A small image denoising model, trained from scratch.
Model: 5.68M parameters, 40-pixel images, arch unet, norm groupnorm, widths [96, 192, 192].
Training: muon at rate 0.03, 9800 steps, batches of 128.
Rows from block 4, named by matrix and row number. Rows with one number belong to one attention dimension. Each number is 500 + 40 x the weight over its row's rms, rounded and kept within 0 to 999. All counts start at 0. Numbers have three digits each. After the name is the row's rms in percent of the matrix's.
# v: attention query, key and value (stacked) (model.enc.1.2.attn.qkv.weight, 576x192, the v third), inputs 0-63
# proj: attention output (model.enc.1.2.attn.proj.weight, 192x192, transposed), outputs 0-63
v.64 079:537481585533532512444540468540543455458432511485493514517467472492561556502546549556537506468525517452557572516507544551485537590471532527467499513509479499518398465438476493508515448518488500
proj.64 087:507586547590514496481500510519491505565485494503492449509449441451469518517526507495516488524543535494484426485497524511532547480531543435524542546528500485497509446519468439487452538473481545
v.65 075:535480490527519544416491565575501513551569504513430543496499456532503478454408517499512453451521449457468534507555490514521547503495524490507491599491566567552534451554504533506506527529441452
proj.65 093:524533497571494447532505459516478510517541457517473550476565503430497514493477549447464527484484492456442497573484499492536507550591516568487532492522471508495460559491453474488531501478451503
v.66 076:483499544540486518523496483469481527613538573529517477490538467512575503536594461547519475458485503486484504446505551487525527419499499448485541565542496485458492481361534492436462503537482555
proj.66 086:524460452488478506516428477573540532490493545498467508557533405487519536448483466442460483457519496473445558485478456478507513514474470433453558532560529535504562548481537505541511498529504466
v.67 078:550541521494485469529479469474501579536533482538490521543506462521544474531529488447443459557465536444506463505529479512472514539555462414481542595491476510487489555388488496427479539502482561
proj.67 093:516493516493460519504495562560475533489475487551547431473539477405517459414583497551484420467526537493494643497436525538571490508499502412545514610521543477491470478466502444463479473470533520
v.68 081:441484464525477434488532492464579457509513483507523500459535542462528554450434507555480505445455535504491521518450523439521550477507461433512497482456494496497473488525526457469477489491539458
proj.68 096:520518523497481513563462489524531529495540500449534483542496505495438518547478506473469465513539425419492435487528542511425466481480512457465447460491535576461530458481504464457514522523545427
v.69 075:516532517465516511513561583480516484505495522547458487529544487446423467511485484526544532424447472444527528506457569459553455438492504547505544573554553568526491484490455355506506503435492513
proj.69 088:504479455513536512501454504469505449377532510470449542549511493552485659562488540498575470491532549487513507457532460530479487519462496514411511514503439519531441484464468519507496516509438538
v.70 093:486504472460443484511531519473458505516508467496522513498470506421443475464514526539469454530456492513517477473453549487531472467512477547502498391512534441458479470673562501506447506508518474
proj.70 114:475469549422516511513530504453524526482524463422446568499466528515508555500454480460457482553489506507531538471500537476569469480531473491495546519451454425442528528493475521459516504462515456
v.71 078:512551453551497463466530468460481460415548443465522547466451568382528522480417569476445493514518492531481456446523545520483534532501480507478481382482467438454412467565524543508478485524484496
proj.71 098:508556570479478553565513484501551495537513481488493469444455534467483419496511522567480511526492493471507531470475551483599444528524466477557539476464518492508586470547460431503527500440472518
v.72 078:515490480522420519509465471542553506504494507551516538437492464485529547533536501589541452468593554491484431562478530483506529543488432458528490436474465487474408477561531513453512508511533560
proj.72 093:487645580484419476503590502435472487501515470504496562436520531444510526520509434522484540491519501531522559514478464509494544443528512462518500498502529463536482524558497550458484528529518478
v.73 082:497522570521540525449511491501512450515493478509479526486509484538523541544533449552523508434460531488458504473457537530471468523532473538526495540633553462478572423410493525506449490510500503
proj.73 103:477438467551468459539429471541517480474446513510473462579526434466538481509444435460521547535455442434489488482415510488546472561505530578560535426525472473552563562465508516476462464476519442
v.74 073:455529554508467493478459509546555445539577543509496520410450504555492484535443435512519521475534502476437485458506529509445475572488579479562445562476485507529536512426599472443436516541502524
proj.74 083:484532462465476447538532514636536466542504476503549518459546487478509454431459483466541488448487473481533536512477519463481576527505478477497526409523491534522401500497538478542452477515450537
v.75 080:531489493497519481474404570514510461443480542523476564579520520492489502438536450462513506569537478523554503547445514486514465494483532536484485475446474478538543465410478512435505455497550505
proj.75 098:525493425479501528497483453486489535431484481477510405535475524448505500479454498558511486511481504479565505486455506478481432483522548512511491517566467507535380557479483461509435493517526498
v.76 075:508482473568472461462536523496568508510537501456538423527461558463487541458463399458496583495523476504525459521494508522525527408524485468539489597518545518518548519514446479504496478488457509
proj.76 100:545469439525482538475480477555515500417501468543494536506516478547443486473518583528568432500489512518484487486503542552434544455480473452456517438480493431582499485492504426508485487476462583
v.77 077:401494555486610523507545480541528517524483523460509529498510492539506462469496512473516541540531507493487513467443504510526490420478468489512531635511532534522596529457417666492585569516495464
proj.77 097:513552431477528517530463483521443573510545496570555501486547453510520497489467579440501483482523566583451436479446409493447549493460546524493457477539509494445539460475465531476475491495552453
v.78 076:494515495464517550452499503496496451511470496489573526528483463470491487506565576591525504418468528502604520492532510461466468543477493500494494521471510476471368478501482402567505476505548494
proj.78 093:546504513478456467526541461521474516547509491482455469506485479463443543530509500524544573545458518536482364416517530499523536546557510448514502481466476504472523468460415495503500484534464568
v.79 083:481486521537472497500530523564476484477523513472489473527560455488525472465411501445463478521521578407474519467498527438479511423486466508529493507475477439556536533576532557449558486538449494
proj.79 088:506541516563480516449504542554574516485532581449527473515573497445572367409478507545478466520554509490561554521551526516490487485535454525509455479531525531526502496497422469489458429498503458
v.80 078:477585517513500504476609520545435560512487579547540507510526454586507501473427482521467425502577521425481497506553496472441489514533473559522529522534440531418567509542546502500519546576503515
proj.80 091:468627429566558460418490487546555468584547504512442531411515475458537476446536473484436487464467566521529561457506530572545569407513451465449476465554500465473506474576464499480543475509482520
v.81 091:492528531497495492596514498492559516504463501557441541514454476537510454492488486506464447556534525496507470529454487531455451558504501472501488658514521495467551468468498531486489455472538521
proj.81 110:470498471521476607527463530526484532525514467538558419484503472494531491480471502447462528460508522458494506467440499517507470504469475495512498510473516516511425422482492470488464393470531495
v.82 071:476476505552430455468513465524434512498529445475473462457437474514519527520483511485514488486444474556516441507515513506476488418505466536497508596521560478474490446501506459555502477492468537
proj.82 087:568449510532490527550416522489577486521444502548480476511426424498540502562489500475545507496534520433478413510427449478568417536486505537455507513536511484499572489471489461428560420482416534
v.83 085:514406495463437489461479525531554512498419484451481426544458431565477485519443406511523486435535507438482545543570499541538449548484549534518471520486524518546609493526468552505520464555483516
proj.83 113:468419505556500475463470535488512497492444545563524508534461540478543486534530522444491538532521452446509428497471517530462479554541573475471503436548513518442512515480560499493447495502482453
v.84 088:469469548521478483426531490512476470520499544556470523490544503511534527490543537491489494482493478522516538481481460530371479562468542509528481529562518434521487445486496457507472506515457482
proj.84 107:455486577555501518567537585548512526538443455486491497454519453519456482488461481424452473493523538512527411549514534490536543482533484470437564575457488474489508435489427524519523495526546489
v.85 087:470479524562569450429496519534493565471520521477548500467491523518491448474438494515495492503538493465473535483458491528540512545477498505509494536457535529508534555620491508514434533545456393
proj.85 092:487450522499505440570526402546527537555493429465564555485500522513473513486472527497573535531513500462451483495548423511506512568489492525531540437417451559461574495492458505468504553431464494
v.86 080:482505555435509548531560488514477561539492507477465487507474467636536457515447483476509475529546441481511477468547463502513524525495546525456536586511482446472606546483522548550546511574481507
proj.86 087:433485461533451539405428576489453485473542562554431424480494534516517470520525476500433493482506512529469498460488433504422570465486408517485515493519437527503500426532528451510541486460520509
v.87 086:491574555474534499455482499538466557557506530575496500470531443524546452484548460518489461553443470491462539431546497563463518618490509468489481574557501531489529462458519476512457592489485499
proj.87 091:433515482475550464531537511536509520612435492520564523543518490460521558469543531377451458494472504505459529552434562488544515502494519510455547462476458459477561489501492527522484478495564496
v.88 095:522471417504545475470495545418518495517568490483521499530486569483506567494455574504490517492448484505491495480455453461482517547533484525472501335498520379517425452410551503488474493530509475
proj.88 094:477521539487531455489481512467537513531496457502538537412511531542467448576548538488543493497467455536493555568487499444499501587511463546554433533495514509506547466520501531552496527471505560
v.89 099:525458470547481465484520453504525449492400495456500452559498500475557519494449515540500489499497501475531532511488459485477458566465490538474492406430549478470426449567457501538504501486491506
proj.89 105:499515609590496548429487551438519539482489460459498500466431497538495504544463480443476476518549485471534524538483443518473456474467514480494456567466558549532537400517501504481477500448526531
v.90 087:477530524494511462498521487553468439535539465553482487447440483491473442521494431465447475536471474550514495440483536566560504498495519450524533563587460540419568499499508479501398458427526522
proj.90 102:533473479417569516535501470496439474444525475464549604610487484523538519513480530541545532543437513579517554517511583473508498489488543478483570427423479450585460550469515423525507483517505532
v.91 088:490444405486385520489453479536455538486431517511507503523458476447519499542472493495455492489548527468596480503568467518470461453442600521515473348428495471526518514575490498518496490577536504
proj.91 097:573460528586495485418510504480556560487491486498456494459499479539532480521549482520508522540503490514510437543534446490503495572493515489405475442517553517569542578524438499463480558514510456
v.92 087:558488392514505488515505518420564518523493490514504494573499506457477549495430495564503479482467499471484502509523553491540495545498578536443463433497477468495533446549555486480429514525542471
proj.92 100:488434508563500486462465505443545546508495442467498538541491538547428554524538519483483522521483423427481564490502476509480457562486456508443465524493579542473471502499524551538474575470481488
v.93 077:445456510476509519525548503478492485486441470484509466481473513560456460512561495471474431538390528475478497433514403508535468476457431468498496461569501507531501530479487573488540490432478461
proj.93 098:492440496489536540459465466486508556498544496560460499595477447523492426507473525546583484510488564491528597500466424491494527500455531470478511478480510430564465593495506497517525497507548582
v.94 090:516483511510571481475486519491486512558457537556464481501548510559457459459563463485479539541560473534505492478482472495519515591482497481532484598515546537487520507382460518489488522490525493
proj.94 104:510513391435528489485478490489474431428494453540461474573549507495566524477521502517495520493474508510449508565407505560491448468481542468556523507517449482484473513462534443521448477514547533
v.95 085:516453517565554502417518495563525560497542523465524552463484486535553517514485530511565525454567532488422488469464498522463497513513420549494511535545515490536542538534470542483431589500494467
proj.95 096:458461502496447539530487478516474462556462483473494479516522430475508464485472473511488525513507531477471447495448473503558517616490481576550459456495478575513513454485487516535524501538459467
v.96 114:493543491495467539527446485480568535489462494594551486440489489494526555483506557477490605479487507513465563534455481498490544465498509515536483478548505528460495473452451496441500510427527519
proj.96 108:502426492430468467456453459484459529491457540454519512517451441493486512598474564566428521546492471529507511574545476512525569470538499469484513497564546454423553464472335497586487493452486526
v.97 134:463500497492516536539499497515500494472497562559517474420513440548487581504495489518542518485520510438459511504422543564506507486541499517586561505512531459502504559481530529522511504455497536
proj.97 103:513508532542496500458488555483568541498535562465418546529499498462474515446476520485471449510476537507505553532559441527466516574426518497532436513504502498454538511513460561516533492489463499
v.98 110:560494467514470494487462522477478532510422464460539451546505552490487511511397499478546545506494483408558485533504521489474532542472514490461529488456515490373466480469515554562524481468555542
proj.98 105:493454533428492450439480467465509492434447526445466471510483480504497550476475493457482472486450565550482556478427473547568604465545509488593476525438583478483527486527496423518471518489545400
v.99 105:595465512538470565538476500525528464543456435508452471412494500469500572482422472521503493420451504601508557468512508490490453564458452465482494483485518444466496500458554468591535520483582508
proj.99 102:550519440425484506492475401499496518514500493504494427483487473431422504478537537565440495369485457470565484464491480468519535574488541515502530520486544518559559448490481430473564535507459470
v.100 129:480522500542549475500515491472534496464439515473469488482491569515503513522414501484554475411514499370439520480369544516511479443475444512544566498449545578468484445509529559466518525492508540
proj.100 099:484543452521504479440468451562494496444525480545459528542510534420484468578552547475502535501560540484489523505493523556461489512552546432540502474417526508550508537467452599549483500460497543
v.101 114:539450547506549462465531580517486414537392515561437525531466527496478542486541505484508464517514521502452514494458544478494540532507517489555540534477474469502486438505401472425525475461574491
proj.101 096:604504427430458521477463475495493467534457441520532500503479513458556464547472499454563475517549464505395519508473479520520464558507536453428482450571522502479545437491455471486521462445425527
v.102 090:489499536469534458431493537516456425520531545451487533486531549536493453534495484568481561528496481488549504516429498547450529456519470482591544466488509533487518453509527592484547468530492484
proj.102 107:537496471407471528396525548422584433557500503521435522449502390503544544527419523464462506443541535594529514500479504505490499458546536466436460532483467550536503494495453432467496551493459499
v.103 114:476517550521532486551484497468504499485546452574475474423514531497460468556527504519503663497457514519440499523473520482532504475562459518494506544553469469539499485512410572541491510516444479
proj.103 091:519511502552464559526453507434486570502490502467461479537499549491486430412485445432456499497478503568562484489513487517497455539463545520489464487454534516460454516577457459524471573469451461
v.104 126:469443524432473488459516535550522442444612541514455518518475400438474546461501510478486617508514523594451565490541428448517531487535527525495519474501451486548476513518402488499484482408393496
proj.104 108:433441459527528551544443554479534509519468564468485550491483529462452481439562536556536522499555551426563570431493538569490489523468483520479478478451525591430470555523420440489518507484499466
v.105 120:519493494444463475532485521535510488483464465549441517552557500488523484464528546500506344493446540561425618465465452487535562579516462455455458492469482541508540480531408442453455511467444516
proj.105 105:492506477516444521505417490477554493502495509493543442397486432402467521494424495458517479540507458470492567498523506510508536507476534472551518416499517490512495438525516566518488527484596585
v.106 104:497481522510421504518491491508494540489487384532523538500541430567518512443568489488463460484438466348500507523557405518490489474544563487515513464543541551494479516529448443456553474554473518
proj.106 112:497536484513510419498484486521517529523514417503447475427519483483459523523491486567524533586502495484583567478521477484424500538420437525500532494508487448471409525475531476521528432458423512
v.107 115:532477515512516509491447511517483455495431408494470479477465522528509442428543459453447453533496503370589452443549458559533444472486503481516481508514486498490477447508522516560459538523541515
proj.107 112:515557524555534430519525508492459461510461465472477596525459513504561482478449490504436498572520476568551550436531539451542487531475441483578467462528434425519510515536505488507465479456526569
v.108 124:497530482487437498530505452545522455482568537503466466516502458507503492467486480375492495490527531661493552537502465469504535490510482477457354503472477514513480512509563458507488438475495562
proj.108 098:502537503519576452412542494453435491488539518475434486516487528472513513507435555488420448437482553507559492515439466535480445515520517485482524504473557562540512493529529439511501493475525466
v.109 130:508481476515484508482480525487490456549521565482505488452524527499476484543561471434498517465509533383337517460517489395451437463507467482508461556547520519555497542526480452458509485495460525
proj.109 106:517578463535507494488496557526495541532455511446470520524563501466439488483533516496544450486512522467496502505504478498473525513473499450553495479560493477509420482424486485467548511468478489
v.110 124:505427505474508523459464533501499576470480468591545475576488542464509475523501501385465506550536511444399617513466555530503440525562508554569509510548546500513468482501562448452528490507519494
proj.110 107:532476525502503513529506480555506520474485429485464545461453523461534529518575492502537490511475535500406502555509545533515483505442517507410474525472577469467551443464514478552491465507480469
v.111 127:514481506573519513503458514440487480466602446573541505454431537574488521533435484435567492527541531684557483492464522455477471477496500508534510485394526467533464486494539545509460495479464488
proj.111 111:523494570514473490483515505474513470473506523539480527534447532465511498485533507512477451524432512466440500487546526537564476435505490495488427539468537443547494491514493564543516497524541484
v.112 109:461525514459507481530482388534448541535518566471493486429521512541481486565511498511550452475490494621544520502494462460505548562503494434494549447494557496542446536500523538571518534508454468
proj.112 108:561554497482521529509488512439573464484467486483515512477409390475524613497511513468538498489491454501515495458572548576460493503433445520451418588504435463501536558526532518471474457585426479
v.113 111:487446516513449518451470523431452521557551451480489513552452466430537472513518459481481411528460450504527448472527542498562511511548480530483494499483492524489538530511561473568447537513445578
proj.113 117:473526457526452550489482460516501492465507468492481449516461405506508488451495532451506455504431522503504493519503524439465493475473478540508421479451452526460433498564508472492568431522470536
v.114 108:489466425539512485484468507448479434499539473499479488556502506507496479479411484544541444485471503553577453554432480475502517384473472476527551509490467505521453556448431503547542466448505501
proj.114 106:550486515526460554537539569509568515517530421496453540427486450499520518519472542563488479525528522480530504447521475536568489509500523496552509464517513529495490516518502522515539436469562531
v.115 094:481497568545451513576513515471461609536559535492498520458478491545474553552540461485572405586548480586481510503461540454492418423428458509522437448550476533545534554550518464458486514567449544
proj.115 095:493596515593495451502530483492521503473515462468496585548567453486533470561434522442400525521486492483539553522488496510496583476519454449572487497466528492515509437543533564459492489610538527
v.116 114:572496517517466510417507486504508522507483492513510485570527516424482496550484562585499404573534472466525492485545470515426501444446546496509500506463430445467526536473434568448573515482648489
proj.116 103:526537519492505509502486496485534490506553573512421576448524445540546541473497539518487454502503494536421507509502408489496512554472494549491452417490576514482511501510536434556486459497501512
v.117 113:476549525476473495497475488519506498443387455498553498458515489531486483511516478508553520440525531537472468479432505554472497425510454480514528521494518444476412525548572522419526501520506444
proj.117 112:514432482463464499469491467497513556486501469479537430511539503499397421565515511513466518535503413540533544527505519480464483511541433501423544468542530505526512446555452509533513449540445478
v.118 118:476518513502517529572478509508510486499547564484518464542462521473456584513529499582438333540535499322490486483532442564497494515490560541471467506554495504535490522547546427503514451436463525
proj.118 108:468527507534502509563479534541511436544551551469519511421462413501507569458487517479550488524528438499445442498460539532449512560507510491522513372531481489524584506539423626475520497494521499
v.119 110:490502490512541503551522475459505532486562517492489482446490496536482513531455499421541438434517471565552472463482552532437460538460480544510456513548506481424519507538532619588442467479552518
proj.119 110:530543471518615493553530535512539497505511473467513453481504503513517464567501487447453468496422507451478495559519436448495465505512435532562501512470538508535421542487476485449586529468565520
v.120 102:546488488484488550528540508497493508484541558481542536474549599439456461490435477370496553556492499609513497509469462479463486476503493494434582546438501505505479520435583518523508448486542460
proj.120 100:542437497594510495452559468541550525483467511457449538503436534512478482497471571468503473587474514611487486547478507492477537444500431565465449511468552461557475508517464495462460515490509474
v.121 119:518493515503528520419502510450532514467563561439559490608488492552509489475391497568529457541518501497549486542556535521493509476468594526519574512411490418510503470489598495512478566476561461
proj.121 107:522532445535493517433479538426511502518523498557465475488497457476526556515552520528502508500423483485509515557498482498518477505479530493401497510555445480517567545403496603492467397554608529
v.122 136:495521503433507531493494486507490467487429524508467497575478559647476477563429468482536535543491458564368543533494513477486480481493464512459428480468438483465495506492544468418521464493472512
proj.122 103:532579532560515495489512465432438486532592464495470442537513463552549501448566495526496522549494530506539545535545464500470475419542543510510515472487495484512581491439551480444414532462565572
v.123 115:461449504479495527448469481517493516483515541515441494563491445534516462540572512453516454442508465582551548505526516463497510514461518502533468567531492485394483532485418457534481543418532470
proj.123 121:526520494513510514475461476548473448488487489505500484492469523599455524561549547654588472485449518384477513523447493505500554489555519491480501425502428505540523482499547469453525550469437496
v.124 107:506523506444470489475511495511489397509445464510548501500513410597524487519473523447469400576490435437484484441451515580502441512522453515572472527449564477549498501488566536517524527507503561
proj.124 102:470515554507526530550521466551501486405508563444576541475554480473566441540536494413468460520468505451523533476482550453487512498466478472555488486426540463491525489547603513476513523508497452
v.125 128:513502509483522513466520440524513560505455465534518514504526543533459477503570498457484551470525497588527486459461455559568473505492472538483562500527506545440473534494362546510527460466534455
proj.125 100:527484440486507547469499487531508407497619453549515463495442545473515518568471593454414508500492437451474495505611521435555503533533545478488531482494544511502492530482507406491436457524503412
v.126 123:556562520501448505508486484551462485457597439536445479519527493496517421445463514430481592537442489483578499557499450489527526503494497462503419519501491457576522450500461474527515485424469509
proj.126 111:515551481603494469381451486523509536493462542508523493496543563487490555544507499472516492513472495434497568529484483445442452435524472507492539476472541454486453523503445438476504445506469542
v.127 129:487543508568512496561469517487498504452554543519477469484494505448464564513527477480470459526502486652516453482499585457471475410483474504498500551529481526489467502502476521579393482525453548
proj.127 118:476490520560465486486493532491526520427450410450515549486525461446520427476465499509502479540473493551512501544480518548460557510484533557464433540542540549545485508494428477557537572465518495
v.128 092:540473521397522485589483489537477492525452505469531467505439557574516479479502469499464545548538462384479518585441491539466475509501425500589496578473518574507545550467504511449502497531521505
proj.128 099:525596513454564456451581463504452535445444495452502466429456477453466532465549512505526491573531534496584492418520526472475488518466493456498487491484527523456617497497504523480517532477495512
v.129 093:496461484526509470503490433461510478455562482466501527439510516497533529467458520540528500562517526518484525495461504532463561564490519489540465498460527463449447511480536626539525446436534527
proj.129 101:510440468494574507493483554491471573567503459482522508470561485482513529486480485579529473515524500521487540531520519603479490527521547452528507481571487375551543489456520518498479523477379541
v.130 117:503487487480521499549472529502481517451499498455509468455496494516496453443454445523521500422541474506461489536515523462509500505463480536504510487364449483469459478525596551460518552551514469
proj.130 102:514556517488499508460528534498504488539518504493543554553534463578505492555533545496526407393580543500482533547424510477597522576507465484470538509503516502528483485487475508500462512533455490
v.131 104:509504510556487497504492517482506490522485527445545509457556534443526538453459505492566489591494539556450491535511553537521479500506509550529519545380508532463496475549548522512506470515504533
proj.131 102:564481494518544501425496496498486528505452512466443477461511609465460539426489470455471526534487480480574557452457500466428509512500401504498444489554455484499511504496505556464500499542475484
v.132 108:533521488549522496437491515500526540466494487492514472510465490517506515483447526520539509512458467492435515498579519533512511510515537543470517507397488420457478508474561420500479544515505502
proj.132 110:470497465557418502571510492483483473508480492464463494456445465509497568465548446480585459441556503471513492520466492543522461438474505528501543484523516471517474421499496492521506503522523504
v.133 121:482486471524491508508508476516505485493450501466500458503491501536448458486392507456490530573548548461563447529516487440458530473439535499515530443342481461447478474494586467471484479544512532
proj.133 117:471432524505496483511473449527545489411458473520490488499447457507501469530490486557516496463524534485515570447455519443538513534536538474406469478574536469552571560519536542560588586502536465
v.134 103:440503557469515485537522484446525524556497534503482531457548463531463482554488452429513540479501499527509494467467526552513500481468447470534493557589584508551502567450424448522472481484517532
proj.134 108:506571551497460511562530560513498556499445507470500444427438508480446448491521570553552533491451481524494520457493467541507501562514560535500509599548595525482492520466514556391440476596555468
v.135 092:469542539510548475499509513533493547562582476567499504474527539515461494499580491457512370642468545507456522495610460471484515459505565471409534515603524490464552504484488455535387475482454496
proj.135 117:516483511526440506419534478489518461469508568540456535425484524470467475514547480502531511525490483515482526426495478533501488408487539505493436532478507542464516467520499457528511587566540499
v.136 076:526472452446483515635481542466460520475397525467507499484503527548485503478507448488468601564513443487530446516520505492528544470481430516556478554517450503479549519488454576450554507554473515
proj.136 109:501554554527466490526508488538447471468434437534446556466468534486492555463533525486505542485483543460545499420446459504484490492453477522467504511534543562423528533502486506450473500483486502
v.137 092:560492513479518522499471586498470474539532587548559508560507541506485458533588499573509561464539431398477504496510507501485481544491506526539540599550455483491485537546512463457517579558522504
proj.137 093:466532500496451461563496466492471508554469450491551512499473482524491466520508545469494427563474518405529490525465525476544462496452531483545611481487462485417498560534472455535546490461541563
v.138 096:491471465519530487583485490472513433455511448423460486467461485565524474478462492475542437492490520562479446509531502468523546531464551472469506524370420447478502546519536548489448525457544554
proj.138 109:494433498471550476566474543517472462561526545507525531521488491576475550539485550488488537573496479483474527410475508391491483555462437539493447461513463458524529508433401486497455406547577488
v.139 086:500474494451502483522491520449466542460549538533499488448455466552472460450489509442563487492519405463433509482480478495465505506560465508529467527450541455519465505477437555501521536515505485
proj.139 095:515535569408495522470530529494450514573578505442571533465489536508459516519499587491521478531553512519486479543526498590455476519494562513543569524525499535455483510554455425577422564510557475
v.140 100:438487457489515449353478522500492496543484458530563497517474489501454504445390490572528472517533459516497491487494484515479495556489514473499543571452456510471484475494562476524510500541511506
proj.140 106:429500490447542486447508491473508577539475441496559518496466485500517493441564508442465521584498564487447476590527572502515486532516524492503535514472428501520608451520456436504506540461465475
v.141 092:494545529478568437431454512521491544542540426516538544509541553510490494473464555497438461534490468474491513502584458528499477497519538510521492578499432535416504525469539512520417506495544521
proj.141 105:430442448485452449503542532457535561511520492473524583447510471548559602466547522461478544575544492495507472564464488533538555466453517466445494535489531459474580525422486505477471590449526506
v.142 098:477542573518516511535512526520498544545479519522496504527564521465495475537469471428532483574520510412470519529452504486562447473472520563510520536561534564493539534446520416510491464500567506
proj.142 102:514474508534515518474488561604538554484418526464491441470494509440445471503466472444510504556578493529559532506463437510457489496505512565483501530465466527454481506474503605491500475465516554
v.143 106:510477490462470511497540484496519502529570521475485474522539502479470464508427498500495463559479446474510474576519466512486512473498556530477479544416473504479490546546582422495604467480527529
proj.143 112:517453540563464541557540505544483521493480529493562559477523484445459478546456500530538512466532527501539492534554459530485475554524515545576570475518485498497537537528536488412480503463474504
v.144 110:530483539469572550582535522471510472467440539468520481485491466541454487591440495481576606497505526553467485554445521484477468506494513503456548497430486486461436494488563452531545550529524487
proj.144 115:534593572497487471548485480438478434401493522545510541464421482536475510495522510549515524434528527521540502460451455481457498516453472532477524451549540512504575506478482556513526432512523422
v.145 087:489499528557491453442535507525585535574471499546507475419595484552471513552421512430510569510523509622515506540502529519481443425474442492502486525468500555520463500488521405516453468502551506
proj.145 101:413494529509452542552513556413565509479505513501457455507448490471480528507546526466516589459457433515513486553525455495497514596499458532504549569475489474502526590527585610489495442499555504
v.146 085:449473465575562479540520509447525510502494505461506504479502468549513562546545505451563396599507495559503493460486515452526524473541477467462524474547494510525515500479469497536520550465491459
proj.146 099:502494499510512500453482506499467467549517480457448500473486552495494529438546474485524534497488458518526447382555459436445427453511517501527360519511418568544487520554440472530472512581573495
v.147 103:508476527468483451548491544488533511479484457472531523500490482490488508486469494557543464527504477583502490553512528508477502522511546497519519466346576457422488487467555539464428465525559456
proj.147 107:560543547428546561486511578506479469474582475490518492383498512459466518517516521428484527553479544516440470486453542486447440499459532475453542558576503495514598534484483493590490509452456538
v.148 102:509461472516524498420441552483522477499498568579518511456494560510492591500519480460558571569551433592546518417511507494484529513445483530546521505526519486499490493517445536540516446505479451
proj.148 107:516495526506536494496474445496484463514555410494496456462427479470465495513491508518560501526483490493542533461526502504496539542501495443577505448479467489496490486584475541584543517518518511
v.149 074:494493467526467500536515525496482510467506488384450554495459468545485438487487508552468433426513490386494462493464525524473518542494472469479503485366438456475519566517511587456448566485503492
proj.149 087:461508519561501513599498563494481525575454511469502513496488529499547489513560560519494492489485514448459503529445501481570483561508527564487447510596522431487472525436505474409464426540524509
v.150 112:491494464516502500370529463475554448500464540471485483412552577529549537499486535511464550413575513453491416490520521395504529490463480491485507497461441498520474511498465533516442549541537563
proj.150 117:425488510483558445513492452487502508475447390477517474463452472479470478528492513551514502511446462562510478564463575520487490533498500494461537470555471426538469510480513606472489526475489507
v.151 098:460481519528430485527494437495496483518512430494471486392517511502480506496458520487511548585509566482484579452456495495423452485551484501503470447541517475464445467459515516517464432434488494
proj.151 109:467484458417518471477467505500561520589487473529442511501625540566509568476543491504508552452512496474493577409532486516505463478430491544454501498455476442420510494479550440541514474473491529
v.152 077:446454439525526533493454542453455557486543473440557472491445507519478487449455521499536533568490526535496431505548479451458495566447525464469516526502480494492532515505515576479498531445412467
proj.152 092:515512523581495516541546487540424484435514493541444543478531480491556468458527479521483515422485477573495441430553549505500459498504552525491496434502475467497506507504535536398497471502483506
v.153 086:493575530485561459444495459513496463486481485531489504452508567508463544554486447428444468473472530563467553471489490532587459483481498489496483548595512530586491494456526496501497535536567544
proj.153 100:481437492542488552450456506547500449596484482485432440458454418544477460514503482506627477561477485442493542540538496463551470494507471505535514471475520563535482519500519577455446492509575556
v.154 105:475482490491558517336505585479530569544518509525495496470493551535492506461464467507526485534456457437479517454504554469491523534427448502515538506472495526484540486520561545508477600468533457
proj.154 123:424495507559452561460483527505503535520450460518467386522509477439445423451565475519483476495530500516547481498554443463534441546535546513561472468523437505506528477528442472495511528543518473
v.155 077:533472565536461538464523453527544495561549502541453499543528550475488534534512482560446520483496481487583516523482530453448511431506548464518475416486503481462498546543493458523502472520477488
proj.155 090:460513512486502468525513505492552486488472471515525500531494561537531507549570495507510517439492507482516519508447447495519524505507527446500443512510497417486453528548559463517537477492483481
v.156 095:511457476584540527574419480519480503475491491450526500532478451562515481480502518458508466491496491476452491540455469494518456491480474481524497524480530462550473479496463529468546562494505497
proj.156 102:506436461482490462439479492488446544524506498489454464507562500493547500431540517466509420486502426487537524506503479438463466452575551472445515496523464499565500571524480527518543551501543487
v.157 081:518430514400562530584545542447446487562535502523517507522509507596485460475488489511458451459493470491524484487484475489524537507450512460540494511622491546512549525516462489476519574489478597
proj.157 093:427485500511438495559476441546509514464431470559496484583593452486444528517490535499440502521498491497540474406533471491485489421419536486503552498486510409537570527526425513535500468520541511
v.158 101:546548503556526488477500487443493496525559494476487520434542512532477500535480483451483445567503522544482511467550484476488506531502554488464544490418500510490466495497528518501403584499482532
proj.158 106:495413509505551500520459536486519518627488575457436550505496541525452503564538513518534562559562504420443475563424487531514531547479520508517421516628538417476533537541491573494498512536537552
v.159 087:523434483464532539534535510482504514517539533421556525473487474495518489456431527577534478447478483538547494512452578533494505528482471511537490506349556489449458454516594579439513588506516538
proj.159 096:481474500473509544507481540458467500509488446549520510491500474494472511525471503513478419458463510502516479475590428490538487479497452468589484472588550387586529510517487509516493538595435435
v.160 087:486503559557579478472579553557509525494485561510476526495503491614508501500496465474512535563488514526462541415523549486493513484468495548506549562483480532510580531453444489496468463430488481
proj.160 096:386436553538501459470537447541492519594490492504541569520535526491519549516483579470462479496565511527523413482458462568482519509546463461483421484478489501510478564529553518503449477479462537